config.yaml
encoder_arch: "vit"
model: "segmentation model"
dataset: "rendered made-up planets"
train_examples: 195000
image_size: 48
crop_scale_min: 0.8
horizontal_flip: true
color_jitter: 0.1
num_classes: 4
encoder_norm: "rmsnorm"
encoder_norm_position: "pre"
encoder_activation: "star_relu"
encoder_mlp_ratio: 4
encoder_head_dim: 48
encoder_fused_qkv: true
encoder_bias: "all"
encoder_qk_norm: false
encoder_parallel_block: false
encoder_inner_norm: false
encoder_patch_size: [8, 8]
encoder_conv_stem: false
encoder_layers: 6
encoder_width: 160
encoder_positions: "rope"
decoder_norm: "groupnorm"
decoder_activation: "relu"
decoder_weight_standardization: false
decoder_widths: [48, 96, 96, 96]
decoder_blocks_per_level: 2
decoder_block: "basic"
decoder_attention: false
decoder_upsampling: "nearest_conv"
init: "torch_default"
residual_init: "zero_last"
optimizer: "soap"
beta2: 0.95
lr: 0.0026
beta1: 0.9
shampoo_beta: 0.95
eps: 1e-08
precondition_frequency: 20
max_precond_dim: 1024
one_sided: false
adamw_lr_other_params: 0.0012
grad_clip: 1.0
steps: 14900
batch_size: 128
epochs: 9.8
lr_schedule: "cosine"
final_lr_fraction: 0
warmup_steps: 440
weight_decay: 0.03
adamw_weight_decay_other_params: 0
Rows from block 5 of the encoder of a small segmentation model, named by matrix and row number. Rows with one number belong to one neuron. Each number is 128 + 32 x the weight over its row's rms, rounded and kept within 0 to 255. All counts start at 0. Numbers have three digits each.
After each neuron's rows are labels from the 100 images, of 14976, where the neuron reaches its highest value: "responds to" is what is common among them. Only what is clearly more common there than usual is listed. The data: rendered made-up planets.
# fc1: MLP up (encoder.blocks.5.mlp.fc1.weight, 640x160), inputs 80-159
# fc2: MLP down (encoder.blocks.5.mlp.fc2.weight, 160x640, transposed), outputs 80-159

fc1.78:119095099148119084128153144122157175105111153120119134106111142149095191143059127114148135112159119121106073127128090121084123099114121111212128101103118110089085096090172074152129160164126107127093133173062149116091165099143122135206159184
fc2.78:093105103124170058141161150133170119149097160185116151122154133104080117160137159141120116134099151170121092164143142183102168109120152114116045106102098127104153092046073106132137120083137233045129080156149161102153166112084161087157140149
responds to: crescent

fc1.17:134140105136099107162143105149126071088122143135068177145140134108140131166133084092145101160105155081146103149071100041149146096149197145188123063122150201179140126136090141092073120090152130107142099061127108094143112075119138111137072118
fc2.17:111140123070111153119132087128163161143103107150133103189160131146169181127088099064174094100052140111151193127102100189093088111154169167096123219128066044115144132142154127151164198205159143128142161099104088131192148177136130133148141140
responds to: lava world; glowing rim

fc1.634:172134089145112106092155125165081075155118118100158122141139151101178097084116119096132138137144139134075148146084143109134095120133108201124143111144111108142085065091161144189183128074097158147103126174151142108170108108118113098167195188
fc2.634:136174101082181118103053174116130108117108109128142136131107160130124168063133183110118162130098124091175085136114082183107149139151163103185120134116110133137141111075098034133146153114137156104103191112159136099098184132220160109162089115
responds to: glowing rim; ocean world

fc1.215:194160113147171122149116097170125148101094206102120132156158086086056066123122116105100108115121119145163151116078121112159169095206091122144114128145075132140195151087111090108145169110152198117140090136118107182177190153091129144104160101
fc2.215:096130126125103141129141103106101154139107095109107159080110120120158125127172097149073051116103115094149115092156165106112168163111119143173080122109108113137061107128158182146117152149116065100136092148138161121137098142087080144170067119
responds to: moons: two

fc1.600:104126129125115107129124092096107125152119134070107127081136106117209124086075162089159077139107098124088101158127157205143157154131088114165111178125162201125134101106057174137121101185168108148103160158178125145137174152168148170098115083
fc2.600:078083124120134086089060120161101087102199129082098107109082085141035156156111136203129124170193086157114145102144158059145165151111088081188127091103135155129149158113143120068084114122057161083143127188106065140145113148136145143107124165
responds to: ocean world; lava world

fc1.77:115169143130095118168172131143130156186125116185049149143120158123160182053140121116098128204108153101093098133113111143104170117130149145076147133127136155140098032072129096093110167180112188150129157149121182106135124170125124106136158164
fc2.77:082093058169095146136132136132166140118107159179153145115114175162136145134068109093075068178143199079137085146128106171151162161096146101156101126093118070096035139164156131172123166138112034116121112108154176126130141119136154089140128121
responds to: ocean world

fc1.75:096137128174133167113107077135135090118132101114159071117213082121157133133167175110093094108160094151142108144132090146156101119137150103124115129063129192086151115082139116115175112095125163136197126137117149164170085174122143110085125147
fc2.75:199100075094175068107130116098087119071161117122117142158116165140130152136146130159101184130117133104170098146141074110102060126121109101119140074126129175119117105171112146117145121141136132105110162176122114107117052156133128109099133113
responds to: moons: one; ocean world

fc1.635:130147149162167121138129088091126085115150086090082157188099101146138120146120110122157132101171063118067128110218111122114126125123173105105123114108142146079144149069057111176124107083133102130117161106040162128106104124132214126073131166
fc2.635:101109146149164172120173139093146153025171154148134135064116115117086170157179106079134164176064073100152078144111107146192136112139077115108178135079025133131080128158181102108096155126137158131166129159124099099050087123069162168166163115
responds to: glowing rim; lava world

fc1.321:084132111114094127090129107128154137177128106095136139119120129172138199127139188117132080153115120175089140185113170113109129119134105120180164134108149090079117148155149099127036160135092097166155103120073169150069138098178083144151146184
fc2.321:179141186138114177083128117236112109092124067162140118111119122098122109126179143070149122093112132117073154131040146140181111099139162126130176046110128088089127173169131128112077144170116138152107165115112150180143096086180132131189127084
responds to: full; polar caps; cloud-covered world

fc1.119:120123095184166150180108103103153125140166102170134176146167093129200117125135143100073160069133152122116126121143139157084114113108142094088070105138106166123159133140090119106109150121160190138095122076125144124151115191100085124116115149
fc2.119:117093160203122148174132152175150123138083091144108129155104116135144101095140143127136134168158100096146139113115090160131143117108121096153091171077104168082153107163124117145140130091128121186120164141164092156143171199191146142094143099
responds to: lava world; glowing rim

fc1.507:138102216145189176167094111147082101178096133127121130202105149115159174116172122138119140130122108184100081134155110125148114107174119097123122115146109100104103162141183144160155098200140143157087160128131119136095159115144091115077172168
fc2.507:115105133158139119115090146144154142075118118083110144119163162084150121191139064141109102051187102153116161115103163114091104147135142112144131083114095167091152118160179115144154171110133098140151128092155151127157134126096125171190154116
responds to: moons: three; lava world

fc1.451:135149072155099131147123045217125129130111112090118059095150106119154195092105148067110117154145109133135150099136224087134192103150124156110130077118141123152149157062095117129190118107138045149089182098104131121088181201181136131121127124
fc2.451:093151174167114137129166120132125136099091153132121125117118155124197089161192095099106149202103149172124144149127161100100172145156124154064129104129134138109094151131145128166129138087091164125152154146095145108099126059081111129137099136
responds to: rings; moons: zero; cloud-covered world

fc1.365:232140149111102163111187069122117155160104160167162136114091103115122174111102139177120144050108136158143094122134180131181166105185165067115113094173145118103124086155102148089082105119171073081142126152090164145143097110136132139215121131
fc2.365:084086120075135138153174172165153129083219157076121116093127130105100117143165100142065153090173056076099084105122146133132136145107081144117177132115083106136135083134136131142143143133105149061149108111115155150152086145163109069094092111
responds to: moons: zero; glowing rim

fc1.624:142170117109116105155055079122091148083122152077142100105122094103109182164134161165145080137157134136164103105084112167111148144138103137173096117140127151149162163128139126141149154170150129098186189099125119121138088146139067153142200137
fc2.624:146106155119126141111116192091140146152106146114125131104151159187122133131055104195163147155160206056136144096102105171092150132108108142141094117147135115158140083140125069126122095116123174124125111128099165121155209116117187140072111109
responds to: full; moons: zero

fc1.573:116073143141165108128156130138145126088145136125155173130164123143146150101148134104096124165132084164116157191123103174177155066110114073183126098172143121128149187102083111124186160151232135102136115156102159104162137202161130133163147174
fc2.573:118190135118145089157143174087132152088090156096122121142124133104142165117099121133160122119185109169176102132158077141112116163135137124115152094172147135099158113154147143137116108093122138075053106138115139139091087120099149074063103084
responds to: glowing rim; full

fc1.248:147191155105132054150143128168079134098081137122111152169184120110141121115114154150113081167134130126070062165126106131082172119080131086118113129083120162137113140092219070189153100155134122161126169162117173130141166170065154151131188105
fc2.248:136102065119169097083129161097155095186107143109142131166058099118129118133168124150083082255149157101100146120131166186160101136162173140110151175141164127121113134062185137203189093148120143150163138102120096094181146142137065138071104153
responds to: cracked ice world

fc1.615:151101123134135112164146137107136140162176128174121123116132159130123123083103080152080098141132101144132122082137126093074172106147129099190144138063081158054116105064132104164110129139051104150124113146111128203154132158058128096098221145
fc2.615:088094120142122104151147083093164053162119182099054148174136152094141091104086158129149081079185155169103112146130101120085166145103165138174087104128175131128175148149166149165170054222142117142135141138156123129132090113096090038150118114
responds to: cracked ice world

fc1.613:127175111120117161138116129128122156124162105110151078131177156107107136114136098098164157159141149126073147146124076126139113107138105039128114184106043108154186117118138145126119103198122120128095178108104134135119137129187090092095156148
fc2.613:174113154032082133168100102095144082146177129120113143137168110139195152130144147168187057105191170103074139105106146158172155158092121175133097121149089122117126082126198140134110146131115150102152142107169169123185150112118113111070150130
responds to: moons: zero

fc1.273:107141058141145115154145110144147102144098156160156054188094116157167136139107135089128132086192071158101113201119106131161144139181160121155110114122142149140152104077136145148123169118122133124154088179132164128190077165145114131085113151
fc2.273:079113105097180118074159155118116143095125129186177173127138142139106102184068118186124148120114119146144139127078129141078093165153125081105121130177169147116153056149169124055191168106147119066187120120175068120084169117099159130072165125
responds to: gibbous; moons: one; cloud-covered world

fc1.259:112103118090111189150143131111148147105222141138161112097116124082116112144129146078077101173091147173151129134120146116137162141124110088127091146138115122066077112077104180133103168115086123151132082120074108103156143068085153086101110164
fc2.259:112113094102099156141121137056146104134101153198069141121123131163118064151118151158145170196188167142111111110111114119105147178106188092161145139142105080208205107173149143111176143156114145153121157116152114118182160160151108065205088134
responds to: cloud-covered world

fc1.625:194119140128116117121128097117147160116113179087101107123101139176084109127062173173142142085089125123146088100093183143110094134079111089116127038145106108129086164099099125075133125111127090160115130123167140091110173130134132132123145061
fc2.625:107108120123139190092112149115189149159133099130161132134101128078132148128046151111151127170190134099103119159099171139158151138169092143124115138168166174138083130142112133108076094102127126058070099127122124125121106129150122131028221140
responds to: full; ocean world

fc1.594:113155112114137106071118118104127117089091207162147205154145152116128138130156086109124085179078149098107122124110140123114162092168108173148152149142153161097096090124129095187204197129142157148124101166107100051130144082136096172150178165
fc2.594:104139055073125076152141167134111097117098109185181092068196111135136135121184149174168147172112111123131146084148156108155144091162162095080171108080116157140111074147134095118148083086167120103129097176116139118163158142164069224133143098
responds to: rings

fc1.577:135191178162100109060090071138136103121099078090152079059063126139142105145139161116098127056132161082211105122107140129113111131139199174123129128130132096127179141029079127111140146062104084147114178116168142153097123140193158140092104156
fc2.577:135122147174099121074152179101125098164151097157137193084113170156089135116104071203068233058171160151110160105104144081100165099169169126163191129141095138137132117125156099117113088093085227146128097152091131148132131114128134080166135138
responds to: moons: one

fc1.71:125108047157164197142106090155182163065133174110177148126141112132066157153080153140126115151129109204115201166120132116123144083126113093135160098116120110101124138102173192167165086109128121074117121088112131095134155059137112147132190101
fc2.71:164108106148136121077111168066114126113135165103073138177118078122184101155132167101122115092105177140097145180182166100092118142140099069120153124098134146137163117061085125127165105124110145081186189121156099185151097102127127130104148164
responds to: full

fc1.102:140140122164088138137167115091084085192142109170081136133135124042168109153150113150132154114149158133102119183056144132134104127167137122075103139111098135159064144154103153150177079096169146118163141061142130153064134112128107126115121173
fc2.102:080138212167189093096144135141117177150086092114117132092158081195121072159113113076103054155121131102128146113113126125144151153139157049171112121109153074155095189112102154173133106142117164116129129133064119110081162106129109130113109134
responds to: glowing rim; full; lava world

fc1.616:111097151077113118134106159124158144131128138119121151077150126155129107090122192176122080116163136135166171146105113186092064116167163123125149149068124089116139151152115125164090128036115106164138131105118106137115174169157175150079130186
fc2.616:134112178069122161111121133186071185145145044164128155127107142102106134200161083102078169099112083076135126168117206103100093120151066082185129133153114113103118132163113161115152116162168124111188143068150064055144111099094154095147179121
responds to: rings

fc1.210:129174151100116170130145061062118174115109101061099133131178124088100096125115121075177144117121150102132144124154089081141114164122193136188171165070135132127141177083090122120189168115154129138150173169097091121150114101112102108104113175
fc2.210:156124140255100105108154144161138145149110132133112105117173106179153127137128126138118101109122106115122090191124134165137087075102080137142144125101132176165119145119132119145060169122124154171125099097106106144151139124209184167141152094
responds to: moons: one

fc1.312:096105162128136158140103140205101102160133135150101146120140120163118116154136137129100080072129123125181066118119193149085159102139134116147173096103136105098171103164101137130129106142097087068166110183134185145117139067065115083129133058
fc2.312:126177173083146124097122139089072120140139122145073110075056072118079136110103135111103117111182127119091138068173090120111166156189088128138151101163130133128153143182147094165133126122176161107113167119116147101144084124104114096168082099
responds to: gibbous

fc1.319:103105182125092133121140094104124131125161158130178103147096147186161110081135161149146152112127136173051150145155144120143096091136132168158113123116073107096136169128163070086125102122118118107119171194157050141146149095138076179102120174
fc2.319:154137150163193102177083122163130134187143170082163119103086103098169154150158135206117086096126112127163106054064130120140152104120086123108113080145119047172162103123115145160091117137146193136145112157108152107190179084152140115092128174
responds to: moons: three

fc1.306:132148138101098185165107166097179101111135153140131127153154079064097119188191156173138166126088123101124129140015140121117168082146143175104133168168129156143124185116103136100079177100120096133165113137083124112128078132109132102179169136
fc2.306:155130142037096135122152155134086126197131147073110119143103112156154131093152130093149139078112157124133126070089113115122151129135150071112144173132146140174160146122082128153130088143152135116154124115144145079173099164066084149103114131
responds to: moons: zero

fc1.337:178146147123110109190173135127178122134149086125150108113111146120100102066141122134085132138106090122151112178138140112130104113105167133135165126164130182105126119080122064117128107164180071089141128066169150141140103224206165150137110179
fc2.337:123097095092160132056129136149068097188123170095186212124093163123096103181122118164137110149121141133111136069122111110111168115158083154159061146153099061190145125224125144161089104152129124166152097190168117113206128066128110088069107096
responds to: moons: two

fc1.80:110151127164100079082055096111146134097118073092121150159196134090146136094138128111126129197140113145097088073118137138113080124184085138169162105145162137104147069199153144127106140138068037108158101168137179100136082153190112127138138112
fc2.80:111170158075110145093165134130178093122121181135132119144108073070134115174177164085169126136063135142129169162144044206123154085118125092133164140114162150156134133140177116133140148144161121112114062181188109079132172099116145113145163131
responds to: ocean world

fc1.181:158117171113106176126094107158087070176188146105218134135213166131114100128161185158112103153108096148127130118107139133195137162157131148088121152137092159127165137110150185145163091126187126079048114117175141126094151135103147119132143149
fc2.181:134148157155104105197152097113122134151160110121121114114103130121112125115127087105102123206126099139112134153141105096083113066136123118144144164164122092091173134130089176099109096139065111110176171167125178152099141120108155088131133142
responds to: rings

fc1.20:115149101067123087131136135195134125132070075142148163072101028126143146114133094129146117151121099166108127139099124152102162174103118055156153160111133162133159140124147067099140122124080144102116100160107123153089175198153120136162095079
fc2.20:131111101201084158103187133130151143127120103133125105143111057159162146173129133135130129242151118150103136077082117162171176118098078097204056079193112149150077150137148102128135130138102113109114099152181077057136128072119126107104148129
responds to: ocean world; gibbous; moons: one

fc1.9:133097156151099135141090151128166175088167093155119088101155152134102139171127131153159085056097171096089079086154112160117099141225096095135148090138114133172172116115129135109146100128182151144123103145071114166100112076193161133121110165
fc2.9:124177132151164149135138171202101160162131122125154107105170159130106104090117070104134132129157073126108129047126135116134091135105120100146117084082141158160129090186142137107115129181120109145140110149117099125077196141110125093137132130
responds to: crescent

fc1.598:143136144182134154188167101120061109121133134067146140114145077125142053110076133130121160112114073122135163130137123181125126078108149139175114078133144140130106166130095148089113145152134158164102093105102035111114188140154137148165100135
fc2.598:116140153136154091137117128144081064137070120112128160134117148113132176111128065072105156118147116136170092131132085116116130154117122134152169126088114076140111150205131116140102125098173159202102114156151043109162107162169121145166151070
responds to: glowing rim; lava world

fc1.274:126125184148136143169101113111145120118153103152136060129119170185091116100182196118130076091069107138128141156130175153154133151120108123112127123117174118096107103059106116106093153177185148183130134222132127156103193129108117125133131155
fc2.274:124140139058048126150161121108099225127061156098150190101155111100142177144102129134132152111150075118117192134109173083104123133129126090114137071171140098171078152119112123131097150126080102109130096118090109110143092109123170108146109083
responds to: moons: three

fc1.146:087141109116131149114126081055145099092162137094050042090156183113130174193095100106142122129146117152112114117122105180154089133177148132118093109134098052092125145159121157082098155158112140101104090181142089155114107161179161113131161141
fc2.146:139126117108101166119121127131155131110142140154118150130111076122183144136080141135097081143132125141140138153098158101108101102140100097148103128056041089153098141114101179168064148113123189129211111130092090164139074115146145132085100093
responds to: cloud-covered world

fc1.303:171168111140113152155133082166170129115180119051134127118184096135173149110166137103129086129070133174087102122147093134073107175142101127159130098125072144150129142157138111095144132113148075148179158196126099211103101155120134140158118155
fc2.303:175111159059152061122129209090119083085117119140096136119074146145094097128105141175167062097123119099107099158089118171085177177152177169114140080168123094104127145070099119139130170195126100118153102113112181074132169130124109180135094162
responds to: moons: two

fc1.253:099084177152135102132192134108117146142088118148105152152181128105047144186135140101082101099072159115128130108055121124051101105122192158092096107169139130060160165105160086115107121139153150095056123136180138160088145169181136189091143081
fc2.253:082083088118129170145145141139119177141145175110123155143065141119136112133085177128120094158068144107130175110129144101091078152123113109031119120166144133116090095138159161106055093157123097143077221136163058120116049126156177138098107136
responds to: rings

fc1.349:102079149154107166123149070180104099087093147111114117117140058152121137109142104081122162152151132151127174175130180102147188147148113170131109082062157102160131131072120106164138126123105068140128201037089112115065132139138063153167095134
fc2.349:105107087148090138149094095171143128074098098147091159151150132055125136126175117102080159126186106086103110159176072137096115184061132098109149077146149116140124141140129157094177138045068116142064161074158088172092104079184109105179149133
responds to: moons: zero; glowing rim

fc1.187:147192129167123150111177122085168101074090106115120119173125137098177162130144146178131122094132084141054191154107103119182167105156119162120091114103158137182086107163144104090134151062128115093157139140125176098109131096125142046149143137
fc2.187:166132146137090141122063146135150097146118151061081157164108146142104132068107152151129125157119137114091110159124130116133128158094052144154095098121075233119149112113061125135127107097169128105129118069148150127112125101129172110078087102
responds to: polar caps

fc1.608:127138052121130168183137128119111097080123054046116111104161113079135165153105082088152097113158101076136125102090102147143179146135180143096138140170095098132118168104095112105131109178142142104143162129135150143073130132126116133097135154
fc2.608:179071135141133091105128103118132142070136175135131134212135095134066147087135139109135097109115127127114105210156103105151168179181091116119148144149179150073103195112115058145142129153145043059113112178063101109110102130164165143151183089
responds to: ocean world

fc1.84:077137123116121136103127097123064135162130176142114148099138070143062128146170134154078146152131024134104122105131161140133123083130094075170128120063088137154099122131133187101113172149138135088173144094150118160108101087118161137100104145
fc2.84:123117169121185142125118156145185120099172084150130112136142126103113126089116155116143138145158104141077220135150145135043182117097148129156129158094125210053086134119129136092178083135132146107111099094151161121107093088080175122068146161
responds to: full

fc1.120:097169182152127124099130081182096152123136121151098104077170097133111202129142152087157111105159135154125119105092196140188128139129139188195098112082141119072110128153138126171101105192068041117159177115131158084126115131134097117145157122
fc2.120:133130095068122140124136093144141136060068098130146140057116162147146112124154154162066143103139109163147095127143148119092102116150109118108152122079071086163142080182117125041108115135134141158165112125142080147136163099178104157178107170
responds to: moons: zero; half lit

fc1.547:154094084141144149147152121120089070126144074120134155138114126097115130088150090146117134113037105131134123179085117136116127109065105093117092154126094175097158079138120142114120099150101218115124144110097155139164157078143081218160076167
fc2.547:152116165069121080122107126119127131142157117132135059102170104163111141140108096197145108070104191104156129167113101174170098155136142185151047143143124085087120181104121101190170208115191191135145120079135113152152167126136162108106159160
responds to: lava world

fc1.357:128086083159139108119070136106109139169143088181091126164145112114203147137181150102155188122169136133134034171086169146115186076164179073134092112101127125124076083123087149130106141166155114146072061162077151163136168148109122141127093159
fc2.357:151159128108122136169161130164202132134148139140144136127108128158133184157128166068123140198140114111138113069074108107121094130145083143142143121067107083107150095156167124083149109083089142108139139063062122104095165162100142089115055106
responds to: lava world; glowing rim

fc1.597:099093094107113131148163121128124132139124170175120170127116089203138135185100095152116135120021162121118131130124150186102132119115172116171161150133110136044167122095108129146150122093080132110162117194166134141114149162138112116111146139
fc2.597:132184115195123108102133119163138168118120125128146091173160160099143064104116128134153137112150130177117152167156107131125093060154223102154091148091155127143126122189169080115164111076116145142143136097111082141114143108053159119100147138
responds to: moons: one

fc1.277:083155146139152097166194089136096159105147152221114108097114163110143131130201068110136135170139129216113153103100139157150094094122105115143157130125077106123145116143112075160103155076139063126095044166164094110143150125129108145104193131
fc2.277:132111064080163105064138114129155056154091126091123103111168112121159176098120180182110158168144074096144131072091103130174037116126145133134149117132081091149114123125146076125161078092137128112095142132171139136134125182137153140104154071
responds to: polar caps

fc1.363:166155120131089162075097056075187125075143166100095094097088124100106106135118116134089092106152114105151101095098134113091118126124186113130105137122118136189136153115102127095137139065112105084159131115144157093096154134097230105169077074
fc2.363:087128089124131092121103158154085152094109169105113172117101180113164155080128156124119119086152140109124090093172138144107104137143102179121171114119110165104118103157198117171126077182165103154157078155143109167149045152116031161097114060
responds to: moons: one

fc1.605:106173141153142153123111162178129114093122133154167111103146149069138169106137171118146127076121131151063154107136111110124115096183152127146135172111157123135141093049084161142146178161106157111159131086186157110149124160128141165165166120
fc2.605:143170113234143154096146120102130127138101162129167139151101068132101070107090125132148112144160170094170117132083162142081069198110116146114135144138129110184105153109149132105139103143091130145105147096086104105148098160085101106170112163
responds to: polar caps; gibbous

fc1.56:135138163144114167087079147097127108131088105188106131105174111164117167140104134154097113121128110083125134072155106162050178165143181129077098100140134175078131116116143105171143084100154069146118189073151137173140141128104088152162158109
fc2.56:139077122139162129148092180099097184163132134099132129104169107147131112161129114142092161186158114155064180145156099107117114154149087193207144142119151135113123143088148149159182116171088129122122136097076112165135102120120109133082070125
responds to: rings

fc1.566:120102148178118153154126091090150114116127197172116131117103100191028113180161117127123153125141099215123122090150151125153150115135068170130144089138099116119146173087114163168129097091154116098120112090213112107096150149120191086130160201
fc2.566:192143138073142167142115135135160131092133123139157164110131162127131153071112184115130117033157117101162137130156091054124074134067134120151167124101037103092110101190110089097167079099183133132131118124132079116149125111143154147077077169
responds to: crescent

fc1.539:127074072141134156135144135145066105122100096135127108145083119153183135147141090123117166083105131121132128115172111151148137099120098054111096137173108134115145124115101099112130111194191070143100102150093141115104148146137091085121120173
fc2.539:153165126076112125109138132131107154108169062109129075138089090192188083113138123113155056093164118143115091139119098098122101129119161125094083148180136122171114129151136107126173116097136128064171133110130152124101121145134165091081167140
responds to: lava world; glowing rim

fc1.590:114122143132115180132157063119091164135126184092128195106136136118132110109166121143155085087138117150165089124203122178197125099136088062154208106118160097088126141138150124120152143087095115155117138130124114106112163109160066103130151129
fc2.590:086126159059089108122128156119115151179170143111104109111096147141120123151115086091086136122131126086124110083139087096153113087155104123188096128110142111171113183117179128167180141086116189170087124112156115119151163114141155159134106138
responds to: polar caps; full

fc1.343:055181126131155159142117161121076105101123053093121126150104169143150124182145125077126104115141143130097145149116115113164195151108169110144109160138092097084138109075181080131148109156089147159128120108165129181131114135108114155167139130
fc2.343:187090094118151086112152104159151087150074105118073136132109139080183151155109105158157100134136120148128096167142098074150023144110121065127135168189115199169140084148111183178166127160118126119135118148119158060120155042137151170130137153
responds to: glowing rim

fc1.275:143142185189083173081102190146181099028045092120150106094100120070104097165106143153196104027165189131109156147132131141110108124153174105160140084091170156121087086100150128121131105093071136129141086141159129146105142153152074154146110164
fc2.275:106119137111115116144080059088117069141155144199133163132146131190130129097138123039131133089088085098094190171114127102117110112099089169129134141179098075128120190166125157135157127160123124143138176056112111186208121128091154070162130126
responds to: moons: one; glowing rim

fc1.183:149121165084140157170113127146115111122123139101121125130107156189111072141148157183077123137081150120139085098079121101125139164195066143158168150089141155145055117119153102107186164094100131104046112157162134137080079170121148138148126095
fc2.183:087079148139119150176120119148148129133079168124157119100109130131142149141137124154189104152141113055202155115083151152124192229127096144112147096131114155183137088126182119122142114101073102119134071105162186070172103156073140135114081076
responds to: rings

fc1.220:144169081160141104095132136175139164083130176149125097114119187095138129123111184130185120125092101125097107066142125074133122080182124099101155109186163114115194118125116171142082140066143100129140097062165144122141169141133110128103181039
fc2.220:130116113075141152184176113053079113119150160135116132104157098130126118190101149112109116159153104117171114108068111141131064114075154100127194061150082119165136094091174132141116090119068139084178146120101122112194102105087131151037125147
responds to: ocean world

fc1.492:105113105141104106110090063097130156158205112131115163129123091124096170153158158137193097094127092092164107158174214101100164115113110133131133129122135050097108162154133118088115155158115147139133153136087094126173105133153152136081148135
fc2.492:136101126164113148089166218155096140148080137117113135118161143130182116160130094133207128092156141157081156078126109211079186124174140134120152146118170116166076127144168171117139140144097125107192158125115166105120115105120129161153104156
responds to: full; moons: zero; cracked ice world

fc1.62:191174124136106183148101131092112115059065117087149106123159098081094130159154127136139123122076123088140108163202143120126147114132179099117090179075112106115114150125161161168168117072096111189132122133059207110147076122170118126163146135
fc2.62:119108142197136109106116133139150145094147158148097126138110121194041154180142141148140114078114108097146094111174111137163128143128120156118128092119094109115143163109105106181096179105130126093135134171128194099071165105150135142100159167
responds to: moons: one

fc1.155:073164068133145113100094179156124154072086145144093131098058132139068157166134108122070125101107108114117109136084191111095151152137146065123138082124089081136169135114180108164125131147087138061104154100129140171107152109129104167126198079
fc2.155:117174128157101089103172101086147089111104090087186173112146115123120133119061200111106175130167116141192156144165119075156133114112090133136102111151155095127145175173133114121043128113146126158118114127140095109124145107138150085144141093
responds to: ocean world

fc1.355:111136168137119119109189121056146138163180115134151107150111165125131120143115082066109090148081137112129060120123150140135037137121145190088170082174181162073149145094131067116066108105119123120131079094164130113098093109179162160207132183
fc2.355:099055140102182162111119132141102139176097121119150139120085165129123084116178132235143150146144120145118119116138129093108135154085098126156128108065115147196146073170138137174098107140129135166151093167130186150127137195098142128125132115
responds to: moons: two